config.yaml
spec_augment: false
norm: "layernorm"
moe: "expert_choice"
shared_expert: false
width: 160
residual_init: "none"
momentum: 0.95
epochs: 25.6
Rows from block 7 of a small audio frame classifier, named by matrix and row number. Rows with one number within an expert belong to one neuron, the router's apart. Each number is 128 + 24 x the weight over its row's rms, rounded and kept within 0 to 255. All counts start at 0. Numbers have three digits each. After the name is the row's rms in percent of the matrix's.
Before each expert's rows are labels from the 100 clips, of 14976, where the router gives the expert most weight on average: "loudest" is the band of the loudest frequency at the time of the peak. Only what is clearly more common there than usual is listed. The data: single English nouns, adjectives and verbs, spoken by a formant synthesiser in many voices.
# router: router (model.blocks.7.mlp.router.weight, 4x160, trained with AdamW), inputs 0-159
# gate: expert gate (model.blocks.7.mlp.gate, 4x80x160), inputs 0-159
# up: expert up (model.blocks.7.mlp.up, 4x80x160), inputs 0-159
# down: expert down (model.blocks.7.mlp.down, 4x160x80, transposed), outputs 0-159

# expert 2
loudest: 2000 to 4000 Hz; 1000 to 2000 Hz
router.2 091:157108107115119108137178146089138143106133156152155120112149137086101133134098096141144116108163137138146145110123118159074109147122154132126102145148159111152149131107143082160151065161169132106182113132157124098147121130131127130120129170137120133146096137145100139132111164119153136150145126130117127096155159130173174133158137111173064102168136142129101163100062163156118129131165118107136115137141140152127147090074106126107151138140109128089119095127113125141135125101130111
gate.0 112:140120136091117124158126115142152132109152088170130148150138136135141130134159138144161176142148112130141115141164136119100094128139139139116046144147135148086113119123081168147174095132111106120133121115167141160115113147162124099154096142183103146142104112143105132136108138150124150117125093097075133125109120154140105085130117150135115117103136134123182108126143113109146147117153134128108120091104105122131065123150123139118136047165088125163110130107179116131111135147159127
up.0 111:107146111160132121092132165109112140140108152082138101124106113134108114108130106119098111131107154131120145142103113143170157123134137103133202107116127103170158127133171081119077159136149127127113152153058121094138132116091143151126163131084147130111157153101172138092134103109122115131106153149163117139133113112122145179133131109127153132133124114147092132129108137149120107138095117136156146170144141148104191128101128100117117201105151125102163144151085134116117138105103128
down.0 098:106141146195152075103152143136102114148124098131099116117113134132138079134096112118134148119085121136139131090099129122143151120151144128169153122121102095145130127134144128087116129123152150153105153155089161128155124148110160119122132143101125115146107145114112161106151120119086112117114131144117164138120165139100133180148094102130147150103145140119128122114148161155159108129117170109096064193110092089170131110135093134135112173150150098162173154112120165132141119149091111
gate.1 098:142094150095112118123137130132140179118082126176157161115144135131135090162122135162152150182095157142106114127174141148123113122128104160110103125089119125146129121121146164161144114162082118145125128095144111130098122131115090094124075100141120099123104122113128140165138171113166128118185138173107125114160127150166100122081093134142101096144083094108127157076143089158101164135149136134096117143143127133125093096143126129141137110146117143126111117098171134130148156142127129
up.1 094:142142110102162150166116106135115178121129085107125102121104136084116130153086112142096137154105124145084134122160142145126111122147127130072081142145137147124143129127081111150095127114162139161146137101151105162149063136139123108120123105127110138181167094172145117130109127133114129135147080097141154141121117124099112103166166115136139151119161135131139142159189109138126140105150133176131102081082118119148135157153157120130144102145097094116133132078117128132136144149131080
down.1 098:152134126126120133125120055154109139156111073108156104104182087124077139104120121129087142133133153110141151100158125163122108086155132124134125131172176152164151149108144152092152164148098155139145150123149114173121117128128155119145129119121111152162163115153153128127115102121138107104177126100152192111112136124139095085124119171144123132133123112136117133106135118161107141149110130135092170121118082104107145147119115092103136136136107107111083123153130159142095128137102081
gate.2 116:122128114145106133118147163138135107086150142100109118070151103194138139150126094150130144106132114132141100120097128150122087098134130160074157135121138168141132149104097142133105086107173166152120129140098135143106118121166117109136120136118120148107142104179161146089192129140157118126103127130149139123144159146104096068110109139128129122155121131111169099157182111101131138121109062159147118106112125157142133157135173112103102136085117132126162147140106129123119117123097142
up.2 107:131150143130177128128126103115140166170102147119119119212089147078094108137172158113108130120121130138115167143167137090145154145119143103165081115096111104113129122127133129106111149129090091112133134122145141118143159137112187156137149108100124117118105139079119107109100153117109119147122145103120127135093099146142156176117140133170132117092148117150118136136088158156118083115162158105123120174142106089111142106104076152137141134169129130114090122137161128158113128117134118
down.2 107:170106140104202144143051136144115165094126116073081145117121141125098138127148132114130169167144074096114177093111102129129136107138159148116116142117170122099106095123116100136107138128099134119098127148101155112127078120131173142113123111114128142123107139134171103086107167145150130119146133120109149136119109141153136165139171124136117151137141135153133142114153141103100083124111133109080126153119134101169137143119097134164114136130138120135136126139174144168095147123139090
gate.3 097:110219122087151127114147128108113115141136104125092148115144141147119120134133154096099111120103151105136149122123115121132166129121114126175174154129104101127107149117088165140144176101066129119097134102145156135137123119131146132140161126115160133143114129124140105146143125133112114152128074151103118128105131163118116118108140113093120092105119176167076149131117118123142103178131110146086140132116135093082183097126148156116167136171117105087129151153114128176131113103144119
up.3 095:126170113106141156113155120129139150105144084142143094125135122088142135140091141084112137103113157157138128130143093096127119108113154123167163143129159133131133122138109159155152180143108134138077122120089131128128120116135145150152132084158145145152141142140123096068126130153158153086135133189120106142101135123109141159092131161133143114150065102114150150143147069132106142144120118123102069135143136158082112118116120095132110142082167127141108119154090109151095151159120116
down.3 099:117120122119125121095154161130145136074142134117112128167115143151150124120120135117104128116108109160108145096139138118111118139156111113093123085132139158102163134114128089121141113142138175121153131111088121119141151129138133094124128111166134090143147139095118178132106132156175142119130115167116085126124136075115151144183128132199128166149106086094138128163096143175136182154100166151119076119127131111132089138112103113109119142120134153152100107174116134084085110101142127
gate.4 099:110113176187113121137122089094147119102098111103160130105098108121121106120137135146121184111122131118136090130152123133132115121140172121159158104140143135177141174081177141136119092114145152113125148098129174120115170140105162125115129111127085117073157150132133131145128135100146136135099104140169111187118132094073118136080111087167128126165125126136126166157165106100122114104099122131183109125136080133101100128148147094119125122117117112130123140152124110138132134140141141
up.4 106:131129171175089110143115077107136124112107102103164141106109095121143101103114159154113138129125151116134105135171125129159117120155158119169160138143134119157144179106190145160126103096125140135128122080126160127112142124102166107126116120138126092074186128129121122147109143106142143126110119145147119157137140085070121152093119077172136095151117116134134151155150092075109123105133120139168128127114079130107127115127178097112163122106117126132131134144116100121117129159132167
down.4 098:126147139124127106109093065139178125118147137083161129089093119125136094130083125142118115096133152126118124132118172142179098171106107138135110146148128107125159135096145152139124138112119100138139097069144140130129166120130115122136134126054168171150087100104098135161120100153097155138128144141145160144114129119125139087140115118118116138144102131089145135112134161111152157133150162129152170142110099139120090108147213097141143106145128133134131130158095131138113110117118160
gate.5 101:130156111090115104154178110142134110138146131140081133083177148144118120105109121108100115117125131172112118149113141154182131114103117131209092114122148103097088115109099136088094091158105126117144101175138146114166120128149126110170118123121138134152151067094138141125147152159151168134139147095110137105172137152108119114175124160148102107103138112161121125123127119117107177126118073142138143153128115118117134132125133140138135115112096118140099115129113103182102135134160140
up.5 110:147120107104085114172160137111147084086093105118114149105139140142140108131131101134139133132114108147143098166098122140144112115132107177147110095144157090092096124132139122122065092133103122121168097165114142115143119103151150108172107108145129161100124112130181129169187170124135166115133147115106132101149122172108108158156121152119090109124124123151140128149134080130127165123082109118114127122123121140147160159079155123105129109120095128136096155125124169161124141167127150
down.5 109:176139085082151114169130107127098121138110158138105152096141081127088124117136147130128075155137120090179098144123146102100175138127084090121126095176146139136143120128083096120086145123122127086148132119110173104118116111092155115163145094128119125103153120109171090127178155158105099097138141128102142124147091126137137155138155132154104137089179158146138154130129088132106161135112103104145158116136113149132167157106131144134114117132133131127139126112122122168110131158117124
gate.6 106:113094141125147142111129137172175101125134126099119109135147133120157180126157141108109174070177098113126144087088111132066129110132133105181107166149136133135115111121092088104158107105118106132115098127139134121134138100158099152148124142172134117124156144184131148093103113138148118123139086142116137123114170150139091144130119143161117151114134114155103103165098139111095138126130109166125084139163156180154126133174121126097118123152132083119125144137116112136093155108118108
up.6 110:102160115108155159076124114144150146131118087106116091159169128136097100130128086158132074118144149144090128136126118108121140155122152109111126172137093192141156119155123136095139178186160129131118125154140110127140101117102117125130139143176155133151124107138170177121132075166111129104076095107147081141138165106159103129143151122104142100122151115161113127124104119152144106118158135100123136113110153138096108125124118165117101133177102127100105161109153122139126120125115129
down.6 103:115111106123160164115129132117129146104110170139101112178143135116123125099109069119122202136162154136151142106150111106117147152125128135083101122182106139121162124129127126114100152087146123118134125117139118118126154075142099150102120146100149163118115171151149143138135121135135073130135149170113095137092126133168152124123108141127133083117117104153116157127141161146089149138153156091142104193137116113101111096084145124129119111143096112147134137123095113117122159181081107
gate.7 087:164117135127142131101129139133150106104141135132094155127192156150065144104141135133161117163119169136101109102121114102157109123146112142103118118121165165167112107136119142115142137139145154143083119093121071120126175134120131106140127113156103136109104162097096109174109114108105102106148116091096136112141148118176130118154136136154086112129189171130152132144117159134114138130139167119179127091151141119136102158126113130087128160138095125142108122101104120169106156104124076
up.7 087:103135121114141154136115115108130113150175135110127135145077139109183143111094158127140170148139121125139112149144151170162149125098139101159148145108107115095098158119102154157117128068116113108129139140069165142128083140131123187151085160179132095122127121119140140112100086164159131139138098126113133138124119135097140142098090112099147111174130171143121104145114115087137093135121121159105118115132078141114107128123139134116127139129127136109097164108146071118157147124172160
down.7 093:113122152091089079188126135111126130135128137123104143105127110121132112138093153160095081139129120144169122138142114123105109158141108109122144109167152102100157144127113177123100109155150117114139112103151150144120150132136124131137148125165138142101132145129064166178158113124125129182132128118124163147141100090113115130169102099091135140144078162155162100127154160127105066182128120129155112134110121162113084124126145124127090115123124114131105160113112066151093136120131137
gate.8 092:132126149109135154142121123075131135146076112110137131177140137110128128132144133120151141122113136164141088128109166143123140104134141104134142146099127145144199116107131139106138109149156113103112123125101135149140120149087089157106115083135160105101106068155153145111118079177118175128114102075164122148108110090145125127117151081120157121116148135133077105149102167135150129082093143132135078121135133114112130167135128111136169125141122119168147114122156177144110143170109140
up.8 087:133076132107095138131105115150106137099167155109147120099113118137101127161118109127139152161123157090134123107137118152140098123165101111115121130156153120085108080186149141111112143125130120159156122140149098119120104128155150096144172150119090118142133180090107106191101152084123095134125126136111147152131172129089156133126142121105104147115139114110155134130121094156082158124109110130120196138119094106141101118130181155143133135136116138100079154152086140141130122122161154
down.8 094:151099092145132097150129114138147157065098138124142112062097085128089121128145146146123121120134105145121090127158151191126119121143176175158124117116132138145090116117077099139106133091103124131098110143141104105137138139127147128157094139152101116100170141085100163115134109157102159135134103120147144093181126101125133135147129138127130124144128147129151138104205135138148105117137083151115148120109157133139128123115123147126134148119120124155147118189116116157075140167150116

# expert 1
loudest: 250 to 500 Hz; 500 to 1000 Hz
router.1 083:139115151132120156149130146123116114128123140120133123117157129157158147086122099098157108128138148117180119130119150122167143088116156121149139112166151150117151082149105107142121168116120137119133147155129095162163160128121121145137159132151157163126191119132140131178134130122095127099123143095113127135110072125128131151107099172129159188106132131168107063134166073154106129147120153116141118114154109136128077135093121142135095158119117153169152161094137134077167126154130112
gate.0 111:156117157078103116159145108139108120147123129103130146154119116123110164141157114110127138094110131134124109113133164111097155078092139144179086104169162087123119088140128150126110141123121095098125133102104158105157151139153138110100161139128151168145117121138102119094131147154116119154093129094155143089109154183111148080119161168129110160095179129112108151159150149102173140116119160126139147105137149121105109090138145149107119166113145122084139140114149123169098142104162109
up.0 111:139090165144104108145114067112113102128117143095120145135095125120094160134177123105136136095154124115137100110141145116124150063095124135169111110165153096120137094150117156105123124113129089107163125105122153107187168130149148118131135145117159131127119126134129128109130109120130153184134116079155149084152150167107160112107123151127114191094179122116105167138144161115151112107115130128122148128141139130118100076130123161108125141126137141084115132088169118168111143139152133
down.0 113:130066097133110138158111104111139103131149143088139147122120103176124152128130133119135110113134110094132122127151146132087133097102135145138132127147188118123126103118105135123127137165109118107159145080120123147155088129111136102121148099178132173122131143185125134132160162116118146137082136149145096100110137127121132123119122161112141135084147088100141151181157103139109099091129103100104178132122181119111067108141152171101147147136168121087127162121145103137150153098134143
gate.1 098:148112136110106111158122130138128101117144091113100143111123105134126151103126165148142106148134128105185142128090151113115133104158088117109128108132095118114113089128116145151127148125083143129114180133144116160138116097145089148162141135105189122114129128090123118176131130112096141161118102095131131136127117151142133153133124086125111096045160159099135118120080155161152077139110120116128148148141133121112182091166173141128129105154105133115139137154159158135143119146149193
up.1 098:098164110150099181122131116125154150144104132143147141140107150101164092154120113126106164114108143146112129133185129145141087144113153134130160134130134117129104156121125133119119134158177124113137085128087140114110109151102099116092125108165095130128131152146143150095144131149176116120132140166104120097141130105098127090089131184127124170177100076149125113117207098116117130107118109157120112134113105133148104149120081079140108172112166148144122141137105124108120150111119092
down.1 088:131115137146109155154108118138171121093115146119121088146114160087166148165120139093152135122139124122116116100132133092150100141123144094122118188136149140108167115153112144125146127117153100130111122115107123107134145150111114148088102096119138146145144116120082103145113140135159128118139139142121143120094130072087164176153118147117098158103136187122131151130132135108153181066096139158091064160137151103157078174161092124146102106152130151148125123148102146116120125120137105
gate.2 114:136147132133150106120112117201127135089161153167142112105107130155122137134100094123105155169172128146099119136112120122087126091108110131120156186105100129111112149128138136104086137156119128135145116151117148099135125120119096110177110126132149174105096135117117143135137116147117140115122145131102124116216139129133103066147149094153142129131149141155080150132140099127084120170146145117158116108130161119128121137082185123115123112105111096112121125174122093142085132138139153
up.2 111:166131159162102115110153143117119088141068126140141119106110157077093122147112090147137132180098122164138109099139136141126132098143114118056117113112147142158136140154157117166129127112196091115146160085096104131112128142146126137097095100077096121111134115149130154126096152112131118155155105110171154134129151151119125152095106113103126142145153107138165127137149100105115176106125119170141120141152144127142104117123133086122126126154127158134146146075152172102137153140121119
down.2 113:120107151128120129146133156154155115135111102114123138098100123114156149136063058143125128128118093137151140121098135133118114112089117126107157127076117131123112156146189135132120141089167181147136116106107100135132128103107153142149121152121166117143183126132121150136145100096116158172140126104133111169159120126083137140097152126089160103169120117087150155111123116135137140116116091132150118161121124113120124141145132121155141066117096146165162135102177095091117144100169115
gate.3 107:112082127126130105106163149112153102134127102131150147065114142117200083121147104145135088126114145151147083139111112129126132141148114145084121144137137112136087143101174110127139104130134097134117158149145131087113122150100122093116084145097127092091108115143133139129133191152141166147100144144182126097095085172138111154131106113150118165168089116100100131124131118137167146139118109146151114106160147138151130137144136139144130099108147127163140135168117174103168137111129120
up.3 107:148168121145145154167077111114093146114128138148120075193137134138059166139113167120128172115164103103129171128138131120147136096103137128161118112124127165112145126138086152152117145123115157104147095115101107142151142120161137143145159100154141152143138151118105131132120054115093109107139107092087117183162142106130148105135166127125149100099147130155130115137111125124089096109138153143109169136106091122101128104112098118142137116167126107114128133107114100155103118147136146
down.3 104:185129083132115115165105155097080126142097076085121118114154145075064131117152148128162168115107115105137095071126129130115136091116153175132133115145104113109125154142106168117133148142128169136113131128129132123154144149158166118124114159109116169094112147144144152126089116137105156136105111123129147146127127113150122144125120134152111164106177088128130148097115126160143117127086166126145149123103112136123140142079095101154115145156137159149104141135123131194103114138103114
gate.4 110:158107136116152127091172123132121138138103134155139121100125149136149113094110124152132087110139115086108091123129148127096135130124124132108124132151109104136144177123170179201140144099130134109144114108117154165086128119061131153137109139100122100082142148124140151133115099148137131128141131149116088111127120125111139100080098078167126103191082132178108148102092146085138140135112176121143182127123152125127140131121148104119102147143125158123137109156129143108152156156161117
up.4 100:124150130057136133127095115131115165132159142151121138149152126140121163154137167120154156139104146124118126137177095142140130121142118117132104116105136128114083125126090101084127117139092128135147132164112094079160081096204161162120144136162111131155123109142157122128152163104147126111109131095138176152131136129143115152122100170099150141080140152100161109147174097144112112121132094124141117127126115139110123111118148153136167133057121089129122108110148105145078144118113125
down.4 108:116130154078126142125155146119160131126117093098100132163140153100079115117129137142089141171117116141116128117094132136111135101149110090127132105138131112143074139100135154111157129133125082158121131127063153108110119112181096149166139110185114113127140145103135117148121132133124119158156145140127145117165135168138108124136110141117097135119158182109085155155125123173097144151142090109106139148135144177126142129125113128088117140097118101128135151178164088150063118127155103
gate.5 098:149114111092111145135102142133163151153122154142097141115154120168109145162098128164129121140128105134127122124120129166096148115143135098113107087093119160175095112102126132117116109143156145133123109135148114143123112096129092120089129173128098103177122160124133160106169123134070149150102135106119153149076122106156158124162149133112159086112108131149134115120099205125162181105132131147126126104140138146139158108136154124108108159107145121145082113085132176122151072117123121
up.5 098:090112141120129153061079129128122139121083101130123145158106118150100099114157133165140128118109155157134117117133159104127099142136130118093099147153097180118157131122139126109166134117138118182151154139128120139127103160101143147148162154129135070113120116151125137128107132084162125111172114103129135115150159079128107131098114076121123115100138112164115149123140166158094097173151124145164151091107096124131181092135126150140167123173133098082166123129132118132111132118144129
down.5 101:134101103048183109109094143098109129136095106078081149120137171120116108133104149160114089124140142145105132149152130130111145125131114139169157191158118131150142134135111155143113126130152121086137135135088142140081122168107091103077048129131130114136146121151150164106118121132090114108112110134146109121114150137157139120098160096128085149121176103120125134131138178118135172110130147118140134143112154102112164102128140132124146120123162139157156124125137158129153117134140132
gate.6 089:128106146134096142128185135111105150139122104134103142066102147139110121184132149155111115092090117117143145159113126091161135142115149112121150130108145128149185163147143106114125115135135127131142118124128098132086178127108098164101165117110076111121122165176121122116130151156167138149118105144130141161113126171106095138129148176063157125132146144095147165140130071144121117139174125139125129099126134131134146117071120154112117117117167129107111125104116141120101085109126091
up.6 091:167100100118113097142132168090122168120160115116152108078109132074129137154116122144121128112092112141123132159138123139139129149126130157136162116127117109103118118141142112119134135152105126116136075156139099125122160089128126148073164117147122132114082118173127098102177148121162115126131138166173129152100138130129143155139123161109123171110171081102196133141166089127118129164134132147133171127140135150129129084101116146120092091121158118137122154091094121122113103136149073
down.6 104:141122093158143139110179130083134120138116080092164102071131106108113076145163141145140141148110123122126136128118136126125122180167124169096162120121112161135116112075103108119120140129123149136183145089134100123074116160122169132146127104143129168151122101114129106149078070113113107138146106160158140127134114133137130122151122114134117122156143138130157152130176164183157134114111104139132134119086129122128125133115066101140125113128153122139110127118135132091161143168160096
gate.7 092:157167121149132100137122071122148117141112146164098119168125131145122126121120130113138167144165152078154136117159145123110115133136139139110165085066104126103087101114139115157147136164137124143133118104119127153136113068153116105116128124148085168149135131104097100082155121153083171160164135140123123108130148144141146111156131122137138136115102149092158157096128143137130100134193091109122103151085171119119113078141112147133115136100088154129122141120157158163092141117131136
up.7 084:102097134119135154143160175150123107103149087111157134090130112123138110133150100132119111101108098190096127158110106142114145145132129105144110173187149153143167165135134125117116138101128132129118166176137134107122141181100156146125098104101135104119140106145163151135113134119158077078088100151133141144106117139121113116124126147131136096144150123160079100140127104117133157109074185160131145101138095094111109168107153121133138129140162107116129115135114090146165122144121086
down.7 091:089112109128155163115131141127130140128141114143140114140163128124100100102116119091142113127118161105161123131088132084097113137128166130156160174170107155166085146137143119115088142124110104085136122101143118124136110139101085126116128144179138120106107108100157109139120149180146125137098153145096134139146128162126108146151171127125148128111200085118112147153123154103132127164103143102120123120159138141114184126091164128116134132135127116097111163134100065114166094107081150
gate.8 106:101116167098119071099129138104121106079096128117107107122163138154099154130120130131146176104108100139114137167137102159151107108151116121129134115112163112142170114105130103124172148176153094140115136119110137126144119145121146110144116119116116124123134126135115157118129095097149155134128109131155067155082142116097169115125122079114116157169158170140129122114098127137167152103071143107131133151150087165120116160141107092163121152113149161137144169155114183141106112167121145
up.8 104:113126167090154080124117134138118135120092130141094108114152123154083148178089143183104150107131113103122101115139106156120096103150146149130143114138162135145128122108133122120131158123157079126124138128111141132144133099105184121161136117109105113090122129123119149145113110103143142137108074141139096162117164119063175124108147115136109146190133167112124149142092087117168152112119155152132134140111097150101130160096136126142141108096124139104149114178101144148112125174177131
down.8 102:110113151105140114111104101161159082149167112133113126122173120145155115127126176162156142100124116078137136127135135145135120113148152118131152158117153116142152139082176112137121151135142066112125117118109140147149129090092122122107090132099114121114141130106094142156102083112130155132139134140137080152102147133066150113099104108136160126119123124101150139119141157114138135130162120171153118112141085117084096095157102171133113124150117156109137108127112161200099121154146179

# expert 3
loudest: 250 to 500 Hz
router.3 082:103168102079127145144109137126137105137194095158105132153139108149129094163137133191124133131109117126117094140141120112101120123128080139137137156139138143098086125126133120102123110135159107126139122134113108133108118093112109124142109141163117099131105132117137138131149139112176127145166129170119118163185127130143109113103141090102132109117085177128146151109135112135106101171158083124066197129085107137122163119128128185121153081132114119122149120154151093133124150135143161
gate.0 127:115130133100148127107154104136182127153126128095113102158089133106129104118125140127121146113087149148147110125075126132094120152115110142143109102102132166165151127152123072113099145117144155135115128158140134141164106111150130132136111142189162129135120105136138148199125138128167102147100090145149148135106117124169162182133098147139143132116115143104130074119098103133108119171074131108130100141113179122127099124144159130124090080134142136127074148146129146103096157118165124
up.0 127:136113110154128135141109161117074119117134121145138158113178123155126139130132102131144118126164105114095143115169135108154137104135144111140145153177132089088116137097115179137143111125115097118143145102120133117092144147112132125106156114077091134111130153122116104055127129139094134107149179116123095126158149135088091089118139117114123123142144124135121188134171140124150131093182143145119138104131088131151158133099099141130152194121120122112194096114129121162158113145100126
down.0 117:164149096195163087083110114123080177098139090148163137100148135126167118145110095106114151123155126131109159113111108139108116102136122140083150122136131112094149097117134186100109107130125112139126110139097134113115156128145102147110163148080100119121115155140128105084139101131087159129145173096130100157145137091116124114146133126120134113129138168136138127108153126160136167102153124148143106129126120146147126163104124150119172169131127122142180089108115186135126089148131138
gate.1 090:086171143125129113147134144136122120135144158175132139155163167161128141084101153101144133108152131083126130147107109123145112049172117123119132106108123164183152108158102148152133169141139128116112111112139138138145163132156141111157142104100071102104090086137132111154134131090132126134123107074131133154149124127132105124127153204109128160112106084092137126143135122099084100117108134118125127127119138148097112134157110144169118137118092104138122142092138140114114094166139151
up.1 091:131130137134125129133159158139116142087099126103145145114123110116123146113099066175114138105158119142135138140150135150132123163114146117137112138142123066144159129134142080101101095150154123124104134125086146134121092159117139093108092167128170118132116087120176144122131124161169079122127164146139102154102118139135175150108099143147133102130092156124127137144102155081157160092118158142137113115153118115103138110156082129105138143132169126080141076148128116172174097136150146
down.1 101:161112127069130162093137139090110092102124096161149102130134184134081146148129126165088129135148154159123112124146135114139167133128116117151131176120125146145119164107141093143166112151152114124144150099122142149106143135090168147160136109122116120132113118125151149120093066116086109125102152126141107189141144135111082091174132132138142104131128076096124148099107124130117093112147145071099116125125099135127159144125113168108147111126130152118139172142122127144153082155106127
gate.2 111:128069115102155143134109178101114130113114102123161058064132147089141118099143146097079139100109114172109114139103125127116162136139153122127175129142120108137185141127140184165175132106122150132108119127144135165136105162121170103100102127139112104170110116136099125089119090196179135162137133156153102128110146152108140122123115127139130140121112124134132158113130133111145161152111107133110118142090132177123135141124127122131085137105143118099143118113119151149150104122140132
up.2 109:153175136134109114111162077154136131138150148136115200174127110144143136150115115135178114149149153085149153120148120137127108118132112120145105130124123159145060107138115084097069124148139129122138143138102137102120155092115079151159149125134125146101147116150145130155142173075085123086116105116126156148133110085137124137142117126118110111121147128117130096178133118146108089103111161095141123120165127064130123105158115159133177101140119129158118160130118115101113149128111133
down.2 109:119138158171119129091152129090143114114138145169127133140145156159094121144150131128155110127124122096153169104142077157113099170100106121152102131153126129168101108123136100131118092157170126085148117124150136154162156094144082123135134111130147122116127116155123123141117138100132150118108163136113211107118116088113117149097121082109142132130158112109152128095114151173106112101112177093122089146112093094161131108123148114131169101135146167109163161149120088129132148134092127
gate.3 106:142160155093118091142141091099115163142095127166152150093199168156128183110142170157120126146106125147121147148165120126135118129134132130160129130126112110133152137128123126148070167092135116071160108112098151087134103103120120153089165111117120096110135137132164143138128118138147126110145133076122118104136126118079131112138130161114124134136095113152137142121102125176117122099111185085158137123151128107112135160104132073151109112151106140134151109107137127096142146139164093
up.3 109:104094084159141145121106154158138093116160125087101126170071089108112076159119087084138156122147129101118121119104121128138114126133124129119120137117146135118096114126132122115168107154117128194101160143137126154115145146149128095149093144157141158142122125111078109110129139130108129156130125167140131163128128132183089120131146100133146129121185122108104091147164131075131116153169073160093097153111135135142136108150140161107132163109129140122104130144131137173137103127094155
down.3 111:121138109148121135096119132099166069109161089119098140159075133149142093123131097118170137104122115114118161128140124134172097153143122126155114147094140163099149093156107098190163144107136151150135180096132114150078130138089144080143100145131147133101093111118118158147094135105141118125116103118117141144125115143108169133140097172120146152132143071126139098093097134118172152142122112145105146137097106114155133146136158143151143129161126119140101138125140086099150133126145177
gate.4 108:133125137139122158140162102114130130164077083114123150101114137116118115138133130129122122131127129131106114099162125104170141119107115121189133129082137121143100112143135167123112152156096159104096094093115118157129126141138075162128134152085141105147108116156114115159092205134175074121180102143166143145119106097119131121125118131131094160126182138113106134103148076153128151110126155122151093132113145126138153147128125119116115161132128124115079189118132109138134162131119089
up.4 113:126143134136124153134150111121129134173088095093133134103110119117117099140134117127125111132112134135116110096146116099153152126104133130172133137083140138151130108144141168121146150165110148103091109103115107156127128140145093172123150165088128090154124142154115123159089191131177090114176095146162132152113110086129124146124100127133103172113204144114100122086153082150109136116146157115152066128116141120130167138134113121135097145116148135138097174121108099131127151143116091
down.4 102:091150104119093113103104177120115147136116114104186125110158121131113104108135142132111083128164164094119125144153135103124173117080144117168155129124159115157110135107124155130150186130094158122133118096130131145150114161071158116131167148110091118139126107142088121163099177133150158126180127136151117091136109162102124099132118087146136158153131134098092124133145117113103159132123161131148090105132143109141118151145140109081127121151113110088100179118113138126153128170126116
gate.5 088:116100120117133104154110146107114140149146156147100136098152147136127137112133163136134087136145157119135140126088114111149148136125148171131139094118154129103146134107118091129094153101096154138117068120138116145099116052109117134096103113130170123094120111132112149091136137150152077150119114097183148169133094106143108159156164128141126124116137119120134143188110130100167104107153118086151157158135171100122153145113137135124110129163057135092142142114150136180125121136145147
up.5 089:142145107159146144079129105144161100123120130118127123171129139123158107129107100124128173147100099138130127125154128155112158137114106121129120156114130100140111133134140136134193116154171099109133154095114140108126173172147146117173123143118093135145131148115138098173118140125108163115155159177098108104129166133121172108099109136102097119132083151154122124046154143158092161150099130153083090148111106133116115125144116123129141116135151132151109130094111108062108142108091118
down.5 090:163148107100145141113115156101147126116113107169114140140090129062100135182115083167137155134127129147112098114122132133115103149139137144084079162150143128151129119151115173170131103132120166136112127118114159116109172125124078139103122124128106079115166126082100148134133147178121148112091100119126133133152143124114139152140163123149114101141132123155155180078122115101150115148117177152131112126130135140136093121149086106117151119123134111167092131136133113187094143092122121
gate.6 100:129094152098103151135124125118157125140098161140125149133091118111157123132147102136137131161143141118122111135096097105158173106073134111150111116139130131160108117156110113081094101142154130111127083119116113111166121097126136146150090131102157099130109081164104159099167128141135128142142140155165114114114150137147168165138155136159170133151112103134132096143093141154152150088140095118162134154156155103145129112126144150115118182088111143155066128097131172156112095079138107
up.6 099:135189102145143125126127127145106134098169113122124092116182133154104151125098148130115117107105102136144148129141137155103076140180116148088119142129127115101157120087151124165160143120119123137125184140143151153084135137157115106109150140144098137144134178088151107153101109092125134112105122079095130129150117123104105089103095127091094129112158121109127158117155121090108121158129174120105125118100099149114127131133147113163130082174148109116184138151119099117146147168111151
down.6 098:127129068156159115140185157131140109094111096118149123102141163127117137134075135146105104114101125125117092156144130150099111171157141144137196104150134144124145133099103128167134122123065129117153126059173115140100155118125062125148099116129143146173072131110110111119144134146110130161103124164138146133148158103117086147156132160123093134113155107146152158119150143122113140129126132139142120163150073114122096142100129115131129136161135094103130121115137097149133142129110140
gate.7 102:152082169144145153145132117096125128109118133157135170136126123094157111150115113140126120169143095137122116141168150100140123113153108107086150139129121122147117144132157160113123149145112133142142089170135114109114153073119146111120118117115129133124123129119146099137153112119091119104152157054110135128145126122133164149118150144137158137090109116115168069096100099123189092084201128078164129145133108166120128106173138116135133120122131141166092142143109110140153107086094137
up.7 098:102169094107104090120123127154122125136140127099134100131112134168092162110146131100127125084131140131143148104078098163120110146105138157177091124142144134115137134156094117149139111098138119114111163091138158146111116196152132138153130159118140142120134120125135166117119130139130138155092109181145132123104114144123076112157131117128101120169131124130091173151136175129082162163052115179107145099157143105139128138086128141114138126141109107093141106103138137111124135169161131
down.7 097:104163149102110124103151160144110129100169130136139101111103135122098125153168136125122159145098171115153133083091114166070120104141093115120142122132163138114122121100084123146153135112101144109151127131139129125116130156125097121134096107142176114116142095175145163098162112164152159140133107154155184124101149099158105114093111124132148114133147108135117082140136133097130171143099151140117132120119115090125155102119151142109119113140183100095106103133157159132115103106201143
gate.8 129:110166120119110136114112152150094087149125121126162131169182142099122084094124104074116156153135137158146146130121102129119108104173121109129107146126112122146125132138130106110136121168151116125098156127118169148115098161156090116111134096185162159122162133154090150162112140132131120130127094102149094130124124139129130168115094145141131121105156094109116124131134144110148095141070093081130059117145145118151087113130118150139120158163135096128124138151099145154123159163125179
up.8 125:140096141120159132155128085105167162114115113116099160088100109152121183156132165186127108119122124114113127103161165133157141137098134124124151089124151128105126139114123160138116133091119155126150097131137096118130148112091170158145127138071079091126093127116149099074153144119119143106152168138114161118129130096113121111128154111104131120147086188147144136139137115134121151142165162160131184141109114114113167156140136104113136092087106143146128114112154124099125111106137085
down.8 109:144121141119174157163156119082169165136138098139082150131084126117105133160159116148132134099153161134085143135126127133109115147088151130147134127107116125107140116105136172097122138117089114132132143102118098140172130117097101095140073134107163074094119137133119110099146157105153136129129135191146148093118154103075114114088127080117125117116123153132129111128187111160133179147159142167138136170115114118142130154119120094110123154126126135108139131159110140146125105098172138